{
  "encoder_arch": "mlp_mixer",
  "model": "contrastive image-text model",
  "dataset": "single toy objects rendered from many sides on busy backdrops",
  "train_examples": 203450,
  "image_size": 64,
  "crop_scale_min": 0.8,
  "horizontal_flip": true,
  "tokenizer": "char",
  "vocab_size": 27,
  "loss": "softmax",
  "embed_dim": 128,
  "encoder_norm": "layernorm",
  "encoder_norm_position": "sandwich",
  "encoder_activation": "silu",
  "encoder_mlp_ratio": 4,
  "encoder_parallel_block": false,
  "encoder_inner_norm": false,
  "encoder_patch_size": [8, 8],
  "encoder_conv_stem": false,
  "encoder_layers": 8,
  "encoder_width": 192,
  "text_encoder_causal": false,
  "text_encoder_width": 256,
  "text_encoder_layers": 6,
  "text_encoder_norm": "layernorm",
  "text_encoder_norm_position": "pre",
  "text_encoder_activation": "reglu",
  "text_encoder_mlp_ratio": 2.67,
  "text_encoder_head_dim": 32,
  "text_encoder_fused_qkv": true,
  "text_encoder_bias": "all",
  "text_encoder_qk_norm": false,
  "text_encoder_layer_scale_init": 0.1,
  "text_encoder_parallel_block": false,
  "text_encoder_inner_norm": false,
  "text_encoder_positions": "learned",
  "init": "kaiming_normal",
  "residual_init": "none",
  "optimizer": "normuon",
  "muon_scale": "match_rms_adamw",
  "learning_rate": 0.0068,
  "momentum": 0.95,
  "nesterov": true,
  "orthogonalizer": "newton_schulz_5",
  "adamw_lr_other_params": 0.0014,
  "max_grad_norm": 1.0,
  "ema_decay": 0.99,
  "max_steps": 9500,
  "batch_size": 512,
  "epochs": 23.9,
  "lr_schedule": "linear",
  "final_lr_fraction": 0.05,
  "warmup_steps": 470,
  "weight_decay": 0.07,
  "adamw_weight_decay_other_params": 0.01
}
Rows from block 3 of the image encoder, named by matrix and row number. Each number is 128 + 32 x the weight over the matrix's rms, rounded and kept within 0 to 255. All counts start at 0.
# fc1: token-mixing MLP up (encoder.blocks.3.mixer.f.fc1.weight, 96x64), inputs 0-63
fc1.51 [116 121 120  82 134 161 153 144 168 111 108 141 133  74  57 119  92 108 137  83 139 149  66 103 147 116 123 127 147 140 142 104 127 107 145 139 125 139 119 138 117 153  75 127 133 108 151 180 111 106 159 112 192   2 135 123 113 136 146 136 126 126 184 166]
fc1.52 [128 141 157 110 140 140 153 162 132 138  72 130 170 152 113 121 156 132  39 141 148 151 163 124  80 123  51 177 153 170 150 155 141 107 123 142 170 154 147  96 138 101 113 160 163 142 101 132 141 161  76 110 135 153 153 129  92 110 158 129 171 141 107 153]
fc1.53 [176 132 204 100 137 181 104 162 114 120 136 108 172  85 113 110 133 192  81 192 119 137 128 142 117 113 113 151 100 154  72 102 106 150 110 160 143  99 199 105  91 162 118 120 115 147  95 177 148   0  91 118  98 181  77 126 146 148 135 115 106 108 129 114]
fc1.54 [129 135 117 121 196 124 148 117 137 115 151 145 174 191 164  85  94 153 162 157 128 167 151 115 128 108 149 137 155 169 157 170 100 118 153 118 169 159 163 106 130  92 154  95 129 146 146 110 134 139  91 131 147 163 139 123 149 145 161 121 135 151 123 175]
fc1.55 [153 139 122  97 116 112 151 102 150 197 107 107 121 157  77 171  90 181 174  58 199 129 147 132  92 135 124 149 137 153 122 151 127 146 151 125 127 116 100 188 160 136  90 140 131  92 137  93 109  93 121  75  73 135  87 122  33 150 133 109  83 163 133 181]
fc1.56 [167 119 138 158 115 107 126  86 135 166 171 194 184 134 142 149 148 106  87  99  42  58 147 140 161 119 114  94 161 181 165  82 157 160 169 169 103 113  86 135 117 118 116  96 174 159 151 129 169 130 123 171 120 154 108 134  74 139 127 109 147 136 133 137]
fc1.57 [114 101  58 163 132 112 116 128 132  60 102 113 108 139  75 126 105 102  94 113 136  86 130 132 106 119 162 111 115  73  58 117 132 127 144 136 132  93 167 122 183 153 131 141 140 142 146 154 180  77 149 137 128 137 163 101 153  88 118  87 170 151 194 167]
fc1.58 [118 122 111 125 152 133  83 135 197 149 164 192 101 171 189 131 123 161 108 192 102 162 149 118 125 147  66  86 152  89 124 104 133 159 170 174 143 167 150 136  68 121 134 165  46 156 145 114 138 123 101 136  58 143 135 127  89 120 138 124  99 116 110 109]
fc1.59 [179 125  87 126 139  75 152 134 147 112 184 135 180 161 120 122 132 127  88 131 213 129  92 121 137 112 103  89  63  80 133 153 106 123 122 110 115 140 137 107  58 127 129 107 111  80 153 110 135 132 132 148 147 182 110 159  96  80 116 125  67  95 112 138]
fc1.60 [ 84  87 114 122 104 175 136 150  98 101 114 126 178 149 109 124 148  88  88  54  86 135 151 111 122  68  89  95 138 161 157  91 102 113 163 173 144 119 148 123 185 141 170 180 140  93 144  71 115  65 138  92 144 183 173 130  66 179 123 169 110 127 122 142]
fc1.61 [140 101  97 113 107 106 157  93 136 189  91 138 111 157  76 133 135 158 156 136  99 115 212 141 156 109 115 115 124 117 137 158 110 144 108 119 161 108 120 124 115  85 180 182 163 172 112 164  54 128  78 127 147 155 133 181 126 123 132  94 101  94 129 177]
fc1.62 [137 145 203 123 148 176 144 122 128 154 154 113  73 115 121 137 147 113 175 165 158 123 165 136 145 124 113  99 114 175 118 144 111 130 137 131 138 104 138 172 240  83 111 106 117 144 117 113 174 136 136  86 158 130 130 116 210 117 154 107 129 117  88 151]
fc1.63 [111 128  69 137 113 112  96  79 186 120 124 125 118 131 149 118 136 155 131 167 174 141 116 120 112 113 147 130 108 133 141 179 142 113 107 136 125 115 106  87 229  84 155 109 125 141 117 113 100 104 126  47 157 120  80 148 110 159  92 151 104 121  99 108]
fc1.64 [134 132  64 124 135 100  90 131 139 133 225 151 163 143 140  79 142 116 111  74 140 143 108 115 116 105 149 125 141 160 129 120 127 161  78 122 102 141  97 135  72 104 183 142 135 193 106 129  85  93 105 139 119  59 154 131  99  81 113 136  94 140 152 123]
fc1.65 [136 114 124  96 136 154 103 125  94  79 100 118 144  70 115 136 102 127  85 154 163  26 100 137  94 142  75 100 160 105 207 117 171 194 140 145 155 105 209 164 158  96 108 114 126 135 133 117 125 194 145 142 108 125 175 164 155 150 157 110 164 102 143 138]
fc1.66 [123 137 128 161 141 133 132 114 144 129 155 150 201 153 158  80 171 108 141 111 143 140 146 172 124 144 154 193 150 103 128 120 129 134 141  99  99 163 131 158 173  87 149  99 125 151  85 110 140 163 148 224 132 134 131 132 160 134 151 142 127 111 127 151]
fc1.67 [115 156 104 116  90 115 178 119 160 142 131 103 159 115 109  87 119 100 159 137 125 152  89  73 132 116 141 100 169 138 144 130 170 156 147 155 131 108 139 126  67  73 151 164 150 115 161  83 122 133 151 125 131 176 171 119 162 126 104 120 157  82 112 116]
fc1.68 [175  44 127  83  62 138 112 134 129 156 142 194 129 114 135 159  90 114  76 210  73 158 103  89 105 138 134 175 189 159 104 120 139  57 142 152 149 104 131  89 140 138  93 155  93 146 170  95 125 165 175 118 141 115  61 108 159 130 166 143  94 126 138  90]
fc1.69 [157 136 132  85 128 147 161 124 173 162 147 115 153 127 174 132 102 109 164 126 148 130 172 136 172  96  95  81 103 140 116 188 144 106 205 176  98 136 176 155 115 100  95 100  56 121 126 188 154  80 149 101 131 134 146  72 118 134 129 120 157 124 141 136]
fc1.70 [106 150 113 134 110 134 143 127 144 174  56  94  87 121 124 158 130 163  43  83  73 101 137 144 115 148 136 148 135 109 149 138 163 142 128 173 109 145 154 103 103 122  96 130 120  77 166 107 159  87 127 165 153 114  93 138 183 130 175 157  66 142 163 130]
fc1.71 [136  96  82 113 154  70 118 153 116 145 133 119 123 137 116 135 128 104 223 164 101 131 112  89 177 100  16 136 120 127 113 109  78 133 122 136 147 141 165 129  94  84 119 111 145 164 142 183 122 110 132 108 123  90 129 125 113 157  70 121 118 140 144 137]
fc1.72 [ 96 142 110 105 182 119 120  88 142  94  79 141 212  37 112  96 128 148  85  78 121 109 214 155 148 105 124 121 140 115 166 110 127 116 128 123 141 101 122 144 202  63 118  88 116 206 132 102 139 126 157 124 123 160 111 133  79 142 143 195 126 158 146 162]
fc1.73 [128 122 136 187 136 136 153  86 118 199 194 120 151  92 109 108 153  92 151 120 163 163 147 166 122 132 160 112 118 103 138 121 127 115  72 127 152 160 162 142 100 117  98 128 151 161 127 128 110 122  78  91 149 183 134 124 125 161 144 129 171 147 116 138]
fc1.74 [154 142 124  86 135 139 110 126  91 154 115 116 122 116 144 147 124 131 140 162 208 140 157 125  90 118  81  66  85 125 138  93 143 131 157 144  59 108 137 122 135 140 183 171 189 203 154 109 172 130  97 138  91 120 138 152 135 174 135 159 156 143 151 110]
fc1.75 [192 115 103 119 130 179  90 103 136 182 102 132 138 125 157 115 123 132 115 120  49 168 154 108 166 169 192 212  84 170 197 162 128 167 122 126 110 156 155 121 119  67 175 132 149 107 124 134 158 146 138 120 133 110 152 113  98  81 137 143 135  79 127 131]
fc1.76 [117 114 117 109 110 156 132 116 124  82 160 160 178 122 221 129 112 116 163 114 133 170 168 148 106 119 150 150 127 126 129 124 148 197 133 112 133  54 166 123 137 126  83 130 138 103 163 189 143 105  46  52 120 116 100 117 167 126 134 157  17 119  91 114]
fc1.77 [169  62 106  95 165 116  95  75 124 155  76 107 118 164 206 131 175  80 185 126 160 145 114  89 148 167 134  89 111 158 118 131 113 151  91 140 138 174  83 191 183  79  55 127 100 142 122 122 156 154 133 188 128 140 147 119  61  99  90 114  92 143 134 109]
fc1.78 [229 119 136 172 126  86 178 107 129  74  82 152 110 114 169 110 127 154 139 137 128 132  42  97 137 157 103 103 100 113 116 189 172 144 142 156 167 156 135 160 117 129 145 165 146 155 109 118 126 124 107 104 106 120 116 203 129 176 151 167 125 119 127 116]
fc1.79 [120 136 123 102 125 162  54 106 129 139 156 165 191 209 121 161 161  76 116  88  98 140  86 106 102 130 114 150 162 143 139 150 123 104 114  76 112 116 136 158 133 144 128 164 148 105 186 121 123 149 162 124 104 101 182 131 141 206 183 109 186 119 119 167]
fc1.80 [142 113 125  82 124 137 146 102 101 174 149 105 124 127 106 166 166 102  87 118  92  94 147 174 102 115 121  67 104 157 103 147 129 110 109  78 115  39 126 135 113 159  68 111  41 109 150 152 127 171 143 110 126 119 150 240 159 105  75 120 177 106  91 157]
fc1.81 [ 69 139  89 101 137 179  79 108 128 125 115  77 110 117 129 168  76 174 138 141 149  93 140 148  89  96  90 138 117  96 110 100 198 137 109 104  95 133 113 170  92 182 155 108 147 141 186 102 146  98 155 137 140 160  99 173 191 125 102 113 100  76 175 112]
fc1.82 [117 160 131 133 127 144 141 122 116 128 142 153  81 165 166 109  90 162  85 196 106 131 173 141 139 157 143 125 161 113 153 124  97 141 133  42 138 149 146  84  64 124 185  78 142 130 152 139 105  38 131 138 115 134 133  96 175 196 148 121 144 132  89 146]
fc1.83 [129 105 121  95  87 140 176  76 127 170 165 140 136 197 169 105 139 143 111 105  87 124 128 150 140 157 133 115  85  99 128 131 155 146 102 148 179 169 161 163 116  85  96 107  76  99  98  95 148 184 238 144 194 135 152 115 133 114 111 145 149 152 114 127]
fc1.84 [167 158  97 180  92  91 141 143  32 159  67 146  97 133  94  81 132 160 111 128 117 123 148 110 141 129  97 144 104 106  65 123 154 156  73  93  99 113 111 134 154 161 114  86 174  93 141 171 134 159 183 144 215 116 169 161 121 155 127 130 146 149  81 139]
fc1.85 [101 150 137 113 167 181 140 157  84 191 134 161  93 180 124 139 129 103  95  50 109 141 140 105 152 121 135 189 140 166  99 162 108 101 162 147 106 155 117 104  83 144  88 108 107 145  78 117 150  67 128 178 102 122 102 108 150 128 172 161 244 175  85 124]
fc1.86 [100 113 135 168 144 115 165 161 125  40 124 154 129 126 103 126 115 104 126 139 125 132 145 172  90 148 110  99  81 140 118 115 174 111 104 220  19 179  92 126 130  78 151 165  76 227 130 147 127 152 137 122  91 146 172 140 139 148 216 100 132 116  99 116]
fc1.87 [137  92 118 157  99 152 142 106  61 100 115 133 127 152 176 115 118  68 179  97 164 114 103 101 116 100 164 108 179 119 108 137 112 151 163  98 136 150  99 162 116  86 173 113 126 168  95 107 130 160 231 127 114 148 107 136  78 170 166 131 200 192  35 158]
fc1.88 [149  89 122 119 115  97 148 148 150  58 189 172  94  95  54 143 145 100 112 123 136 158 139 124 118 119 125 119 155 163 139 127  72  96 146 128 153 110 106 124 201 111 115  92 141 135 158 101 198 145  39 137  99 227 123 166  57 126 100 109 121 121 126 126]
fc1.89 [123 194  95 129 119 127 152  97 122 111 168 109 145 139  95 100 122 124 137 135 131 155 118 132 163 147 133 104 152 129 117 138 122 139 114 111 136  98 159 197 222  97 144 169 134 122  70 142  55 108 154 148 118 120 161  61  88 168  88 139 166  82  74  84]
fc1.90 [138 120 154 164 144 144 123 133 132 132  88  73 164 169 145 144 135 207 145  35 196 124 149 123 139 160 208 124 161 102 138 122 134 113  90  83  85 118  96 132  88 129 141 158 103 156 148 126 136 123 137 102 126 115  84 126 145 179 154 122 164  79 143 139]
fc1.91 [ 87 117  95 170 153 160 117  99 153  53 106  43 103 102  65 131 139 121 179 137 127  75 176 144 139 145 133 135 133 143 147 147  81 151 116 124 157 111 140 139  29 115 113 104 111 113 157 152  86  88 112 157 162 197 113 134 115  63 106 137 146 136 164 157]
fc1.92 [194 125  83 179 141 150 102 118 138 137 191  87  65 150  98 131 168 172 113 146 121  16 138  93 120 149 140 150  95 129  53  88 159  92 141 133 121 156 131 116 128 161 133 113 111 139 135 132  81 114  62 122 135  85 121 122  87 100  93  95 127 140 115 166]
fc1.93 [175 140 137 109 141 145 149 187 162 116  91 176  82 182  78  89 138 153 152  85 179 130 127  98 135 154 103 139 146 132 138 120 139 138 142 116 121  78 141  94 136 153 138 102 114 150 104  98 176  80  70 152 110  84 114 153 187 124 100 129  56  86  83 126]
fc1.94 [179 133  52 132 132 132 134 131 140 143  74 136 161 176 118 146 167  96  66 184 194 188 114 138 178 105 107 105 132 172 144 136 127 137 138 123 135 131 107 139 163  88 128 109 128 145 103 128 142 153 155 118 110 138 127 125 143  85 154 140 164 103 118 209]
fc1.95 [ 87 121  77  47 126 169 169 100  94  57 146  77  65 159 169 149 137 172 127 197 106 164 137 106 105 197 150 198 146 127 152  85 135 128 158 153 148 114  81 130 133 138 141 185  87 156 117 127 109 151 138 172 131  77  85 162  81  98 109  76  76 102 125 126]